python train.py --train_examples=26041 --encoder_widths=[192, 240, 288] --decoder_norm="layernorm" --decoder_qk_norm=true --decoder_parallel_block=false --decoder_tie_embeddings=false --orthogonalizer="newton_schulz_5" --weight_decay=0.02
Rows from block 6 of the audio encoder, named by matrix and row number. Rows with one number belong to one channel. Each number is 500 + 40 x the weight over its row's rms, rounded and kept within 0 to 999. All counts start at 0. Numbers have three digits each. After the name is the row's rms in percent of the matrix's.
# convs0: first width-5 conv (encoder.blocks.6.convs.0.weight, 240x240x5), inputs 38-56, a 5 kernel for each
# convs1: second width-5 conv (encoder.blocks.6.convs.1.weight, 240x240x5, transposed), outputs 38-56, a 5 kernel for each
convs0.13 096:445474556587549538491484461448525520403496509486526500488452367510497484487538436491477475486493506477494514529510488512503521486472491459474469458454538512529640568580475550560520479490501513558496489489532471470506533485506562592523495480520476494552488483507495480516478503490492480
convs1.13 088:514457517536609570512521506409492407422500497491454416486468553495483482481529489491561413473520486529531580564499485494490457499494505459509502493391430478507480557496449472499614501514446480510539526486527505506526510441575489488488529548455457513554517491501541469531501550481496505
convs0.14 107:521482504551444490512506485497470448508516514449472459429474403549532503483514498509567491514493515516480470543460466541458486423443540499487539529485507485559492521506578485440539480508504513473468536511533470559472503488479469490491507488499414477429492468535491500508522470509480437
convs1.14 116:556548528520485476497416516577571509501560469536555520452522509478523500492483505526535541462519526477533578480524512483478509552524592440501548497460474523539501447565545474459453471515457499536487502506533473473449453516477550460529587502537542486537474479536467491486556519500484530
convs0.15 102:537500512523523506526467461510573479512538509497600491514531403471553503439490473450520461463477511505538557439513508452492598492525485490486510527584432495498506558538513464513500457485483526537510516552505523457527513512521575466481479545455477490589542403523535494475471478508485497
convs1.15 099:499469469505511496508577460503576552489428473518519517445510525428514495571523548567457496506467517499467524522564438506460454475537426478477516520501464436488458517471429544432522576491527528509485562460514445513457482510484513544501529498503426479502551489497420479556546523506451484
convs0.16 097:467510550499486487523494459495474496506510495548545526555441464424539583506504503470521560478535508537553434560549494512491553500504501527484485460447503497488544492477502443548535599454442533539491534413487514483506486392512507473466469482566458505409473500529465509475507504488506481
convs1.16 098:506540516452471483466425476511397483493534542467517509472566566451472478551503452453488483576474496470589441540502471530501513478471512508515456474521522447476523479499558549402533497481525473471535473426522521470453482420569518549503397484537547489545507471482541574450404488509559465
convs0.17 104:502496496506540493523552477465522477511482494483450466408508474546425444476472441492475501488503471497505446588459500450521495427507544443479525521498559478531505492555403541447453495480503530502571523483460510481514440501439484476520475537507503496516472412486468518466474483497483487
convs1.17 112:470471441462498562531552441523525517524507503492496497451504484541428466457503415482515438531493507530540441482460482454515521530519502509460489559529547559478481451574467458575467452519493459479547495491488471628464528489499500539516485467463519489488502467480541488578470459536477547
convs0.18 093:541476505520578459438521484478554567492471427482524553490586448430565497436590476524480412480495530489484555533560504509482485514533522526511548526532525489534537542488552525436468505508538480558448482488481456558454490525527496516505467512542478465494493478456528505552508496489516490
convs1.18 086:488550498567516492534519504464502492450565463449478421420479509505435538557557520531524524501475510495505576491513473502474523499497521516489518537530445520456565518498475521510508461470548445518452491489527515480483443530523529487495468477568563458413435442467482502537495486477461446
convs0.19 098:488490504473428455437507467501426510487436584546420499379547541489451494426465526442444553514498497523566515476546455503498534534513485522503485482526514497456474503469542469454515492523495514508501538573543514449575450510501521475545478521452435529440600520515489571497542500556498629
convs1.19 092:460509528446473523530508471497528451472421577509474456475392472530498491513496489515449516547602509478543541439439491482518421462495456471477504453483464554476515504423542523543454524481461521424518477468460532481549457484483445479540487506504491528534487446531471526473492455480490554
convs0.20 097:547490489525495519535455533487524562504503581554548586522593558429491492459558548557473449491453458493491457424514472538425487544578558472476471449471495466487482471445466454491476521539496501477426475468467454533533515523494512486455446523478508510490503388401522576584490481541538567
convs1.20 092:465474500473445503518565521583508484496518534482498432420447466502527535471482512437483495504492553590680521538483491453443469492534522542518504484492508485464524530395489537562465445451501480426528526547521524463497512474522492476453499519506436491486563355435446558596405468482487501
convs0.21 101:508510475433413457444500511539513517560498511495544450559498443411425483514564526528462513475493499499490437482549483404520477532498538498516492496506563555577537514455506497444518502501466443510502464467541537518518519518505545509505517491497541543499439514503539506498419466482535488
convs1.21 105:562528517503515445471510574611505426500498488458482564470548496490496459503499480513501474514513465543519489471507512518442522558522540504506504448468554577474459405473486519468466595527476502469499541580583547512487481511495443407440527526450474507461479490526549530467496501521546640
convs0.22 103:535488474540469547523519498518508588480456480515483433532473528513434488514442490466484477465459476456476479521506513503489524488459534512522493490480529428500510574487495524527451527468480489471461438492533541534472564526522514522490445457488515526475528535523528512529533469507462506
convs1.22 107:519509460504522499373495521480527539507479433568594466451477493518525525449448481511573518441509514506560431493517522471460480554527451524491467456490557497503449557446502504485512518520527486435592571593606511483533494465534463529479417530505485482526484485539513537451471457485470418
convs0.23 097:557467523470459496494465557499490486447435558490488506509497394541505518466518434460481522542522574527486569537463481549493473496541617531513477472494537510487473475500489479476518462466460490519374331444433489464466524496564522511518486452485461497407442484538556592608485512515504504
convs1.23 098:493489477570495465469559551470465470515549535492453539464511398445506470401441403460509524441474439484496531467449470521441463562503503479526548504444448520466416443442416526556533471431432477454517547504474531457456452475472531478528523534478431466560494408437443529543472524538496543
convs0.24 092:528478533537520467517557517460586578478533521531502470414528510422510513448499498499484479533492538522544487514486519512478538581470383502490489517532494558556523531536510582464525486478539452497488544547479519513475521533461545525498519515495481503508585428507597575427517448481502485
convs1.24 078:425513480466598511463494473542465506507490475478522472468492525442429547442583534507524501513500465488531408425544519515549504404518542562523440459508461495426490448447483428429480506478466491560508533507504502486374441472517481486517439460521485457512433509428471547515486414492445417
convs0.25 111:483519485465475487466524626459412491516473472517518534520465537562500448481532463524483434508498441476468517494538530453529468499496526493465499526453549500510515479475520480472557573487445535543601453475524441515448473500479410546528483482464505478497511589454481479463457423490474449
convs1.25 105:516532508505472431459532543538557504517484482523566504455495532542507507443578525524465494515546540562540569478468465492475469511470502437490547533509582544462519478473519527547466475471480472404498481522492458522501497521541491458483439467475503489494520486539521523472524534512458504
convs0.26 098:534510542480556490489501538404547492510531566555504458489542495519516465593477524506538481528465496488539515460571520502513442528483535490502503486479477550497501484484459499421569550512473489561512461500520557521525490549539487497473499495542520469438567488476484499539478461519453475
convs1.26 098:463495503527557529488477428538443461471483519454479472551459498492390560509545479547482495530440463513434504529520480500452464513477486507558494475477527490476540586514520408517483483500514543480512463490479543477525523572458502551477575509546495427490495480472514505530513577523510520
convs0.27 093:459434540497494515556531492520510529431558580576551469483501410511493513466480473531446483513473483524499471470457461590474495458521467423469526504531439456490553470525508553498486477511452451450531531471498512568497492550524505446493423516524471493521512608476546560495500513501499487
convs1.27 077:460476446553483531479509419530412423518465572467478453466433493494555425487567512499432538556502497529474498423453560463488475464505519513519495544539499476510476501544543476408499483558601510538455537468493532475478494456529455529532491449484532526506480512486413493394555501482513487
convs0.28 099:467537579470501525535500480480507545485514488487454483503465469424532545517549509492526522494471491506528465548438486520491477555522486459473473499489584492469511527381562518547479491488504507457450473488550483447516549514521487512488473491498523531524420520493522519469566526494522481
convs1.28 097:435551534490547432441514472524544437524473514518491497506504507457472534415521532460483507485459472447466523557439535547465510586483486507516509550507464448536462509468455501470497451513509496474502508463464483507501536534501538488553475512524479503479446505574493580490572506473557559
convs0.29 098:520505529484494474534490549474501521545593515527584514467466497474441550570505539461557505470469476458501508508506508534497523501565536504475500510509534508599510528568431485505538518541478559526507541521452465472506511505508486528511549535609575478419461512447477529548479502506503517
convs1.29 098:503542589529423534513521508429516555474444516463529580597556538474494469494524501491457494502535531543546431535532497505496544527508532511551536503478528499460482563487497479553427502524483506491472451468502551489481453502468519544492506554564525507520542498429463427473508532472520476
convs0.30 100:519507557485520500487471462570539503486508496562455520527470453447462520460519513481461491460498473474474533507460501460510485524532504530504515534526498518441399498471480486535478479527495485454513512404497507456485551535520553490419478509480490450438527379492447466488475494543458573
convs1.30 106:571506435411569469460495568522469550488502511462492540444516443537470534501496558492537547470458576441538535584547541473504484510536549477515487481480537535475503463522499474510560548438519475485583524495523491503492470473430523392480536509471397513486546497490529483503424524491567476
convs0.31 105:521447498520514492504519475429485476501500567544549519488506564557478513519525502509460443520480434447449487502474510481462473459484504491473431451481478512532465481592537507469419499516492496487478546502478514507491437471513494477496438461503487424398474463455492532517505504505514561
convs1.31 105:453461403526570517471515506524529557520482478469508499425428563552483467498487509470494501511566503483477504516544508492456472505511546521554505495495470534540462420526533526469497434498519462491454492479436462601529529495442495511493530490471519451440529435498465492488559554559515589
convs0.32 100:521439534531486438536483527545480483527567445482401531470463470533429548407437514511517483520508515465458458530476505459537536488519528509487498463472437473471505547479550543370568490442517474547529537448502457520493534447507516543514535469523570533543484487540484526538504477487532537
convs1.32 108:495490525540505513503473553473522500447586522469567532476529515564408458559474542476571500509491469470449421473500446643501471526512503496485521453524519533495478509467525501448472558516466553491551520507527529511492489496457457472500526489624509578458470460517495465511534497524425525
convs0.33 100:417482447545515549485553477500438498527491522474557518496467505464478461561432539426478551511501460519543476460515484461518471433508558458492479517530486448489476489469434523569500554547533490492448531422516521479519489503553497472419512523520524483408448527520480475532452479485523508
convs1.33 096:502490457487561490404475513551412507490508572437492460533504537494471489505558523445478518505470466515577471481485477507436503487549526449506529475454548451525497482504478508523528500477478482567514424419466527432427482504493525542518503433473530572454524440400495517484467490470529515
convs0.34 101:532414535514477555473458498550536534485417503521533475501454478466514488481503525469494563503519502514495503509543552527545487525510512521515481489423543518508502534533442503471533490490580482435506518467472505576466531553535471519492501460561482506502525555486524488482457464475543596
convs1.34 102:515428440428501524501470512497414509478508500458513468503507434516496501499490495482515524509509467407456446495468479559515466495499510528498496455484494529488457498511441475441437491463450569544525485498490465522459479535457517497466440388516469505470549517533492480520447472469648541
convs0.35 107:492493441534533455488516513450445492505487440533440428419503491524525471539447495537488485483503512519498505485557474531483561514451460458498445448455496482516473520430458536652559484476452531512525462503507486409468439510491436512467496441457423545525479451515536470444493471526500491
convs1.35 109:490473467481578598488516560463508510508465488492450440520530476478542517504520535502459491515491514477447492497516478490427449546550531440523528472471547468474499515423533525520490550501517527545518484534492484510569468560535554550538464545464483456548459521563492528494543542571466474
convs0.36 097:480506491472486529464536506421439522525445450479449497413543559442558462531533545472535468492434525494531602486491428562464457503527475479482495524476513572477483474504517449516417510451515486452548542434499545543607474467494488473540491497494464455553437553498494490551507499486493474
convs1.36 090:499456450545484553459576482509522470516588561517534539420491431471461437475447422486461482416499498537600583432517520455446475480541499498500484506549563589515531483481568448441485540478542504483530557532510437503480485505459464489516460520439547531627506470527491521537474461471499458
convs0.37 095:451460488576511510502506518509430563527525466536519457464528447495473447524510525497453581492540525542534522479544462533523539477468500500498475460457569466524517513575540518512527420532491518463478491493489494505495475478560485478459466539482504437498506534489526489430522517532460550
convs1.37 087:455535551495493487436488474476486501477443554499476534458426499534471499472438444504484400491488475474508573500420480420544412462552564462452453486484417459426474566423480502580494472441514516530571497489500535484507543461550437487572496484496552532541496531483495496504570519496491529
convs0.38 097:501486511529597496507474498468510548537499491419453555575562524458534479523557536465481485492493512492521514576567499540561583510522508505505484485477519489504510518482484538504456471527528538554497546499461468461482534545522511519522478445528504495489492524485532571540496525519515478
convs1.38 104:543494472545517521482498477467497437478503472435402431513491432499441483458511488513543528476529553561555573479505509492564506519536463590558516462447394465526544608505466557575529413448389523521493478476462520505532495565627526509509553551537504542523570533465478495501526475503473486
convs0.39 101:457483513499479512468549551529588496516492502509473439497508507514509563440514535472509444481457492495500483549518502542535501516429490468436496514664455453555505533530554553508437516423484552486476581584528494459510432448459491531463467458436477438495516590503456480402466470532486545
convs1.39 097:477575504506589519505546498516586561472536486612492498487550533544480490549545530498495530493534570486504576474449507443514490458515468464550502542576593481505502506458539543469551519579539479587505441523492513524541519482501525479514525545558520482445487524505523467431470479509482522
convs0.40 102:556512521514513528562559579566480483486558546485441458459419493528455483561482534520501532562544495539552507448517575492526557536589586494478500477435460593470471510583624496433349550520511505522462542514475434500499490446508472517510485509502533554478531453583533505494526539545487502
convs1.40 114:505568540417578512488428493500420480458479469498527511536523482574458398563513497421526523433497482473508467445475534523427493442486554514510493531502567510507533564496492533430500483498547450450480507488497543544562527535485541562455476520465476445456533531531501457504487563458519517
convs0.41 106:515513474490523462540496496469562507557520441495530487532522508547481481437527533499513465496485490459504488558467547449485482503513534535514494417375671440474480454533439467439492513533522532461456529535514512424496510441452436528437534556467497561477530465487483491544530491488515484
convs1.41 113:555559480558475481497505508500510481532494526523569511507584502513473429555530538549445433474546520539550459517567520492423505515532415531521472535380487524561482439504505530424486531502568483500443440485492522481431492541468424519549422466458550502547479488451454467546518492475519482
convs0.42 100:429469528520439532515559479547510499429491548503493520491518468439449459494377475534485512485477484512544540488512474577526466469492431506521535508509531550540550521479488485540485497502494547504478470543442416440504498532483442494476486464483481493448437435446473471473483502463533473
convs1.42 098:519505484478481518480500505504425472469541494503455445448572517495578476436488500558522502556513483468434481475505504416512513526509501455478471480487521520508456481453423490465515512520471508508473558547489469494465489480523574523457489502530566463512434467544604578565547476497530513
convs0.43 095:475533528433491513482491520503554519530491499452541415556500478463547468474492510452531465496515485494509522477475515511520501467563548532442517530529473485497457508514538459516475476459497473559549512490538547476435420483508490610515566514520542523456483484518505465539507500552516572
convs1.43 078:504438507462456533532454501455509503426509530497448520509588444449556489403458523519476558509539491483511501556441395459491463465557568499455486558518455495447464490576524489463468480502541540551499516493487474395476492492468492422507503435490489488523489477474499484490499490469517556
convs0.44 090:459509541452510500521527480521445501524522499488507544495429479413493477482490508507435501484465483501482465481502537467507396462494524516478498488506568419502493462497424495474441517557510455523497471483522379527558534447466533456507469477500443399516429535468472536500552477478497500
convs1.44 076:527508516524530517468487585584523457511530543448520512559552501444572448526549509545583511504495414441431467491614525537498504494457515496514477491497519550528515491469536511482510524474472468467548487525491456518491437486437502475516548474456461519457498475430472510516437475520496508
convs0.45 098:505544489513446481464502507421487526522527455521464547547534502419568478453548549530466462474443457497478525464530543522511425470505552444437479476491446432496446505544511489430562496456489478433482516483511451404464461536468524533483470500556451533495486548492461508553509463484532433
convs1.45 110:497489469471435520477452526492525497486491584562479502408465394375491564519519515484455497455513450539534521564465545527490468561531535485508582565496457503437511542465506467509499502464492519540522570490469462404562468489506517450485480487443504520525428480527527537454516542509493499
convs0.46 098:477541521516502474507459482531538472541559460454538468481507496480551407481511467561433453507581516472514476499531517513520474457530585491488465467537491441494545479474502506543469503511503510470529513525458471519477525467465505493439509534510556544497541517523474533469483497532492595
convs1.46 098:489503510464450475484534556589487387443500562523565474456467536520488570510467569577488493507425446522496513463477436530494460559486477503492528601524514534536514477532559449482496465503545524475506460497484488533509552436597520473496509484542486595479503487459524540518482508481504533
convs0.47 100:546522459546468479477511467436448482492551484506423455535428498498487475442478550538471491479486459475449502500493476499512472508512532520508498502507533421508514526532522450471532498504520561508535477520469537554505483521564437535501505453481483559425501463519563502463464505499486494
convs1.47 116:604487421535554570515528480401529518415470523559535427453475506478501493433481512428475424392459525533481478549448493433484522504466534504473486511457561528534529569468503430497506498526500537470523518497549549480492560446531449524484572480462505534505509467473459441463462483497556529
convs0.48 105:534551467538506443564514513456493512415569539447465424510428462450479495524508522511493515507536504499505482505504542510511497510491574507474450451459453547478480567435443493505490496507484535440542502528425409460485605485501577539480443487503518523501497533486552577585477483468477520
convs1.48 100:440491473489517529514489434488548588487488457521468512538472506535504600515550526525565523479573508481460494500464470536506449532452535479470450455452476471480550441430450599485487481571483522482494493496474509486502516519499489510515478465551500490528534451482493526547479582521451462
convs0.49 102:530419492533575464495476459530513441534508486487511449519534464443506525420492479496460484470474482526496484524488580496494469488456516493509489511468418502428548521421528557499501525476496451552524501510487496522479491571480432458494466537444508455524435408505543518484540490505487507
convs1.49 100:530474506488481538551511493534490481524485466490478482468561566428469448449513451457495562550512509477516587451456511402474486565505529478570502500468520492462498501554480530501506479484532473496463439476467488502460513475569501545491536518541539532523525449472412484524475526411523487
convs0.50 102:482493478521472509505464471485546466447455472464465527493467469507455447508496540486551501479516483490524499432467477537506495459545515534522511494523524489498482504551481520527510512526509493437458462476460508488531460495574484451443485483462531519524570470443480499461456443452522454
convs1.50 106:482481505501469477456533555551496461608551476449477408471503538517499578555475477490602498522529511513530555489466475516505481509524508504477537449467475403535564569583538544508518476437476508538505528517544532455422494524485485522485533483520558515478529439500496504501517513480485501
convs0.51 096:517508475569433537526540490472476495444500567537494484458458511489486492487497528491480542521492445516508441491507490578546488413519499433433502541604555438498481463457451417476531453483437483391452437468485520508467560553569481509494457462445429441520555423425470556525584496435459467
convs1.51 092:593537520529519456520460463444522529453458517447555519512550484506469479479491534578558469509545495502496507472435436558447478486518440477471556576568495504548477517461483528478508466566602539528488461547501486477451518498529512516554538473566514465424475485516472504504554533482507568
convs0.52 091:488534439512524522537464450451524453536517564532453443491512417453478542493480449474488459513465458452529502484526576512485520479490514411452482460478515582409493496465485398433541541530500488515550494470511545561497466512556559534554528500517483472462553532525558536529502465504515502
convs1.52 081:512478627572521525495532497418441447455506454503577550547573515458510474527438480525524502516549516521471515506521500528428527518503504574561554500546515571575528508514494528527520488524525489476516559514490509576548566538532460532489506455563567565492489488455406453508525511447518464
convs0.53 099:459491457570450482467521506567539425473498517417483523459438509510440477480471466523481527514491528540487477437487544497400466466429492504530529503516464543579495442564571434489529514514523505529452497501502480479473491508485538466496576529544536501418358411512465477553464464466527527
convs1.53 095:447507470480548484518519490541457541548497533505445458491502467486495514506487518497478481602504520459436560495516440438445503491475486534494471505464516458495467499513581538492558430470492506493444541479528498471449545474499492494514543528464531470534483454493531510485509513486496462
convs0.54 094:495448479532564510560570486444493506581498456427478508477482586519493526475551472503503522487494521511478507488491465481581500487538463550557496524498504501488514483598534395431495470586516538462452527558479457455478474474515487434524515462460485473426481535590462525454494533525481560
convs1.54 087:576535463622559478515488465480486616602491512493533496498477465495452478516512427474496525539517504542493494521600448475519515515479504451509531489433578480520567550553512518510510410458506520525505531531509566566520559498569443430547502526504491444469480561486487460530526546461467532
convs0.55 111:518517487517467531502510475496467485577586553526417508525479445534505522385497513457529516493520505511469515491438562496500474468466548485477507490463555613593426489505522482466545515554529491467440514498486509521466532501455473467499475442567463491428533461474519483451470480520521546
convs1.55 119:500483518470523457461544565553548528508517518469510474463520498458420526550459484509546568453498497541568472555595555457515560572539434502474472521579504534503466497513535489492414486511557514469545481474457453497506494507538511544489583492468506520517530529543618506512462489542453598
convs0.56 107:563426515578501533511506462577489466521484521396480551518436407539503435576496460529459584498540527510521484497466498451575537461429557468465495491583433523561523509487443435487558474488515411535507452511479502417513452568421516505528504508454519456504485455530442523469509523499460493
convs1.56 102:515505512522512476421550476519494534487519476595514539484495532518531504491489522524492571491522496467482505496513573499472478532511520460486474542548472501429609457499500532455544565428577481594497475457565557540511450441563530515477507437475526485468487482469543491501469470499484429
convs0.57 106:501505546482527492564517513479535462496530481531512474485498496544455481566437434517481521533499513517523469511518491469423538484589536508517469498449495533514508427568581545483491427501538489491499420508535464588477538482472492476548478505471439461407510573495534500507467528477527528
convs1.57 107:556513514490539456486474474524568548459479489567593482502405468524506495506508517496455467555507530507594531497537423491528502508517498493507524517480519540528559395544501440456486469528562485464496558521483472491504482493453437542492506463511571569491481434461477488481452500506475458
convs0.58 090:458508482523444512460531504554472493531476448461530485435496489435467509480587478501527526511552501524570531516569543431498450480522480471476498468463534488490424522467482440450588481475449478458503508460466493488540536500481528482569562554518447403460507462475488487469482518550508457
convs1.58 072:498573461568525496438546549526504526513463393479474536483568468499553485504481482506509448452469516491508594526524518482476505503461466497534471505484462506475464443484525495484523490520487485545484486513486448484528498463459496494442532547571548516533506483490558535516496446455504410
convs0.59 098:478495518510514513510496442512459488508515495535459475463478490459454528451489513497484497505496477470483542480497485518527496514473440624539458459439453491488460464494464477471473506497462517547411425489497502428466504452493470462461483464456503500469527516534593452466499473487521463
convs1.59 093:473493514529500493482465498473467529490492507495527488479481497531561543507473533467537574468483445498517504463497493532618510553497427449478484540480448486492481503535526543508506510530470464479503488465479490523516452498463511504477514512520480523499497557502476492502455521485504476
convs0.60 095:527438473484568477536464506469522533520504504491494489524528458576505417457417508544532493533487487463506487543502489555509477499506541441434476472514557516502512520554476538465471572506472492488541462499529588533581473484476507525562558560507497523490476456475456497523525535520525583
convs1.60 087:535468481556568567495556467523516462490536554576500470532503575516464453503480463467467518436479466482486490575506504467448511522538543513502476459508551443491451487534536517440477466462484492427450519487452471617504519486452541571525481477422573523495459465491512549532415454504513463
convs0.61 095:455434522483501489524522509517486466580492517424453495497461508516503478480468504493467486495494526498488498539493496460495432438439505510536495510491481608452566490494530516490463550501472497491532539513544520504545430458570442488490501445545546499501503493506463498489482491497518565
convs1.61 088:492450492576467489578514601528466513458517540499557463542509526543534410427493487527443524517503521486531458474526420519488518601528561481476497440430567494487487510505565506458421561485521513496481458483505506538497517473408514512506515524496502509500490496588503511508504541469531507
convs0.62 103:559540553537470515456522493542536551485513532578513514426468489493499504472521521471491491524492506541515530564552480507507490490558567434456457459433508547500468536508499484509474511466477444466529521491465456525539545467531457495429460467451460458452462469532479488549484472489514546
convs1.62 116:511551566487532516478509543505475536474521517488508535515475512527490490499502531514549557501544514471587469473489495508522465441499439488470509497499480569477495531470512552458345555517470509510527488462499519463495493525446441460505455480492469441482519458480466482424498518539566594
convs0.63 094:467515494426524446521529510496592495443479565509502462545537511533479477489495402507454476506484496484510472506468477517418517519499547475490485470532493482435508446460517507484591464488481425565481497532557523401528484514517571492509475508516479374492416494501468581533505502523558568
convs1.63 087:425459503494456472470592475569462533565533524522409419432473457458527522475537469480415470492492533528471546566474442469489500495467513507465507511495493534502473459459488509505469479476500452436498532545434463413470494484505526483503503496533482395484522498465520500513460466507473498
convs0.64 104:473467568500549509526497524529517494487480438434524502500475518492481532503492517543493451477499496493536501513508482502475489437395411501420465475483516497584504467459550503503498465513517520487511529441471539524531486475452470503502524519471533512491465543561491416365504475459446523
convs1.64 106:481543473491437452474544504466592550477503538488545604534520544496499484469478504506504516464471543484468450505497503535596592529499554504558493506477468474544471516525527444497553564537491462498504504489494513527472492452479624583536453473520496521524488627527531458447443539529476467
convs0.65 107:480438549448502461525478452489461480530564539454595572529522414479433448519518510507463503502508540504503489519508604469467457499459438500534522525484552484505486427427498503498545473535401443584526495499422575498448467518499522497473524497547434545502401565503547451431507466505501490
convs1.65 109:503481434433478523523509476471492467530528565516489480445459481518501510516473459431497530521517471501483518456486476481538477521500489468505495492487530478517435561575504431523519463511443534509462469506550520498469496479501467426408512466487465510489442485470521506452499484466466444
convs0.66 105:556500486523521546460507512551588471499518492644509523495562449509475539544548495475484446450465437460468570512463414477567504421496562458474511479516462437513491523621503487470483482463484543554494562424448457441480539470493569498511501437413482476519525515493476530464502470487460483
convs1.66 111:485498460610467494535486467419433582530520486492517452466510492484475443474501464489521512548557529419441476467537500565496458559521531513517537499484420479536476453520487491483485508509509455477532573541485533556499501499563482465516548493536467513481467459448489468524466467457538487
convs0.67 098:461473461465530503528517520481514512545521525463457439392478599503463397440472470451484446498520496507560441450522536584505484476535548457477496512583488459465450494478538499539457449494513543520498453488476473501504467455508420468469511556467481491453403505532513564654499519524538483
convs1.67 103:553530497445465477499528509494514556531519559494494505503553486514488478487576556568603606503530521509512489490515456456466546533460433539486515550596482500502481417489472537497555518522520535541452533496478451514516495551472577521474496520492510493431478482524491521519534486509516566
convs0.68 105:481578550516573496519529459489462439463486503527502376443525557475490509515504474464480487467490503479456510498505514565428416423451464313477466466479559505550528489514516483568501492490504464452447498487466504468480517500491506497531540545496495486545450462466406406465569492499515562
convs1.68 101:486522520449549423507449486515487426517563575530465506505471469500501501512423473510503500495504512458547550479474460518449594573530490539507527496491595498493505512534512601454514487495498494524504521508496525597578447515443549596518513502510460505536501508555549558566466511513523485
convs0.69 107:441468558632362507496473560444508446482433498479456546516484517493418552538569509485476541537477484471471472477524514548542469453517473505521521491544516507449531609437551541469515472478525436501526553523464528507489519511477572479448483474475508540504504518453481528500516487460481472
convs1.69 111:651484490542528542524483504518444553576478436422531518564444435488554501401507541516478475566548513492478411532465516531531473502546568503520526485482447526477549469497508502577500546496578521514427479484479517419522463428560498505535517448530504461480446466472504496499496544502543473
convs0.70 101:481498518506530496580492540524506554484472456520631528400402441492440472511514512414513500481469490474465475495491432435524516525483514514499487436394600489418412513544517492575509545555478539464423414420476512522469403563420575596526517562443505483472459502529479480481462499536528534
convs1.70 114:543547531533481495477570526561606589475531512549566572608555492515494568376439489510551427435494468519486396545469512496479513517495553587539512483429584543548490498456449476519483524555469484463512478642605523523573436496490546589518524553510446575511504519523568445425442541491494487
convs0.71 101:495499437529475465518480536534507516473580436538473487474431477546468433566472479506533458489456513461512463489476516435525448509470535493508458467481516459540394591424490523457475521527489518471480514478432538480500505472509441479504513484541509467428430486423458435477446470519518499
convs1.71 103:466518603434496457457485512523502457491594494506493502590462531546451529525460533490508517520467485496570559501466500580536466514527503443493518483488531460536538496490534552502526533494463493537548595550505479525524505520544477469484514486471549518459449549534573527508500486507539540
convs0.72 104:442558471497474454505459453449522545445432489488546426454422504472503543529496448539517417496479496489485483542510495473443513546507489494469496489461473465550530575439470486469595491489522546555514507495524534454512483470541466527553527513472437468562486460529554553556500464470441501
convs1.72 109:509475485548504448531504476460465455490488502531469460468646432497528503503525438494462491477500475496448553506518482526510560504512505477471487490482487534472505467495510494445499532481498474441433453534547542485506480484529548507475533576451529524495501560519503514489484500553518455
convs0.73 093:495578527454497457514503518495435441497545484549466442452516578463476491508446495548547457498531539508486506537496495529449545484486478492519499512536478568526456401497485565501622485486535490478428575471447443578489506500453443511552489498523523574534477499454497537501491477532529487
convs1.73 088:436512502431410440456512463481482467495467417536533433475568470467493467441475492569508487483443443405410460526435428482510500515536473478493480510586498546539402456514488456481445536524480475498531523497464536510520475475497564506472477455552492416477487444469452472444549471487466476
convs0.74 093:444544487610522462474540459491435522499484546405515481469517520492519491467468560483500562473493475479457394581467515533492548488458503494508476486501509466576522451515507509466556507519537545576554556499454443635505511518512488548442559522423505502470477571496532553468472503513474533
convs1.74 086:512545534499541499477512545637548485496569459435510533518468515490468528463530477516508528514506506470496536526534527490468523517502523496502491459466560541526533473501572502533418446503515480514526481505478427524499503463492461441487497526441501448506436474548439479465556473552474522
convs0.75 093:506503474509385515499480568468457471433484557514446544487534532514454467500575504565471579519498470511472500476466460489506486462532580509480504532556472555535520404527492530478491511498550458512462504514507471501459542455478475496514569520509496531509511512524516505465430537497566504
convs1.75 086:525500534435472513478524447427534567500465453506533499460506498492444576551425492535509519501446531500534501541477436524525501432446534489490492565478448520398564502537475512491481517459482454509573573511441530460560493443560482419517450486465511451452446458474463465514448490479428504
convs0.76 098:524520507554580577521499507514536448480524494531533448551535509498452472466455489483455433517495505506503519496469460458556482494529507509540493489491546511524556532607454454399449552456481511509467509513532536469565551531562515577492472451464477517584522590479506473529455548497473411
convs1.76 101:543554440437427468484476514451511522523523531434501561513382495572470473382539511548463503497483401471484487512549513481507501557501489487524542520489465496527447502519479518479527531477462507480479456461502540509533476520490550459481503480500533491537542521513563589557517526507469478
convs0.77 103:511527495544554530517554547448474527491522504440433424583542439538423470412531545491466456511513495510488453538509494544521455527518554479458457482497502492537510522594506554397466529463500468418474497517510446484463528514562533537522484507534504588445453486482552509455446515572519522
convs1.77 099:591466521488480469566523517475481512466403554601564500561490504440469509550459499465478438512531508625665503566629520477480522514478525563518520514534498465441539509485454514538558516465526428498500514506506440459417487475580524505524473462492513508561598476455482508551465503491470492
convs0.78 097:500573536485471507527486448478560504505469545516562475451585570540502517455469505449507524520545509478478555526562465472460479459477442483494518515536424502551493495496441406537525501486463549524482461466546529470517497529500491415481507479527487529433458448450470477451445509514458489
convs1.78 090:458587497529496555576435464473511477464453492500428547532449547482457523462533483523475498521430498460414582505469516506497520499485459520528474476515550512547503553586603577464451419475446467508507487420528572505512491506475568514532474435464527464578514558520504527507473502533495555
convs0.79 108:531456486442505520487492532500492449485440525394501470474566546405464509431537507472473513486490452481476434557492536524483457495500475543496480498498415503565480452545402542544435584519514576532431508536473475467535495526504478433534508498381512548461500474530485472453498458462469468
convs1.79 113:449476511366480453456495488452535518517463419513554506489370491532493506518426505542456575462485481535592576433519500498474439498557498583536539515529562498506570472507519583427525505463529467512561520479486581457514473529439444464556485539443466500555508476515502429454465500524538547
convs0.80 101:515493488497466473483527513534495532537497545535464514454446436478531468444477474469441485545498527511488424502543510459412519541541467513478523488528528517436499516486488535529513450425470486457517479479494490523492494424550453520538515487523482467410465427504518594542423522562512471
convs1.80 108:495515534532507561479491524521384523503516509517456531562536460501467533516503500460488532525495497494509467539524465526521457503471513503506468480484464473496526467554476494531443501492551554475543511524521491451476466501547554540531519458475501497505493523511500473461429489543476543
convs0.81 098:477529466519510489541475544482492499446515361490529449497522542431478499476566551496484450510510493497462494533544460471482443487482463464504515479463423520516451549407462471486479512488463541460520549532524495465495431555535492447500512496485550529471468491525449481481500505488538553
convs1.81 085:486462488437533500552492505433535487525501481492478524478464511458492431475472472486460442518493518448429430463476504501515472497523469512495466436476509483522512423506509447437503516545491454516503480531483511485526424533527493521508482474483532450447475491511530458518455460540456558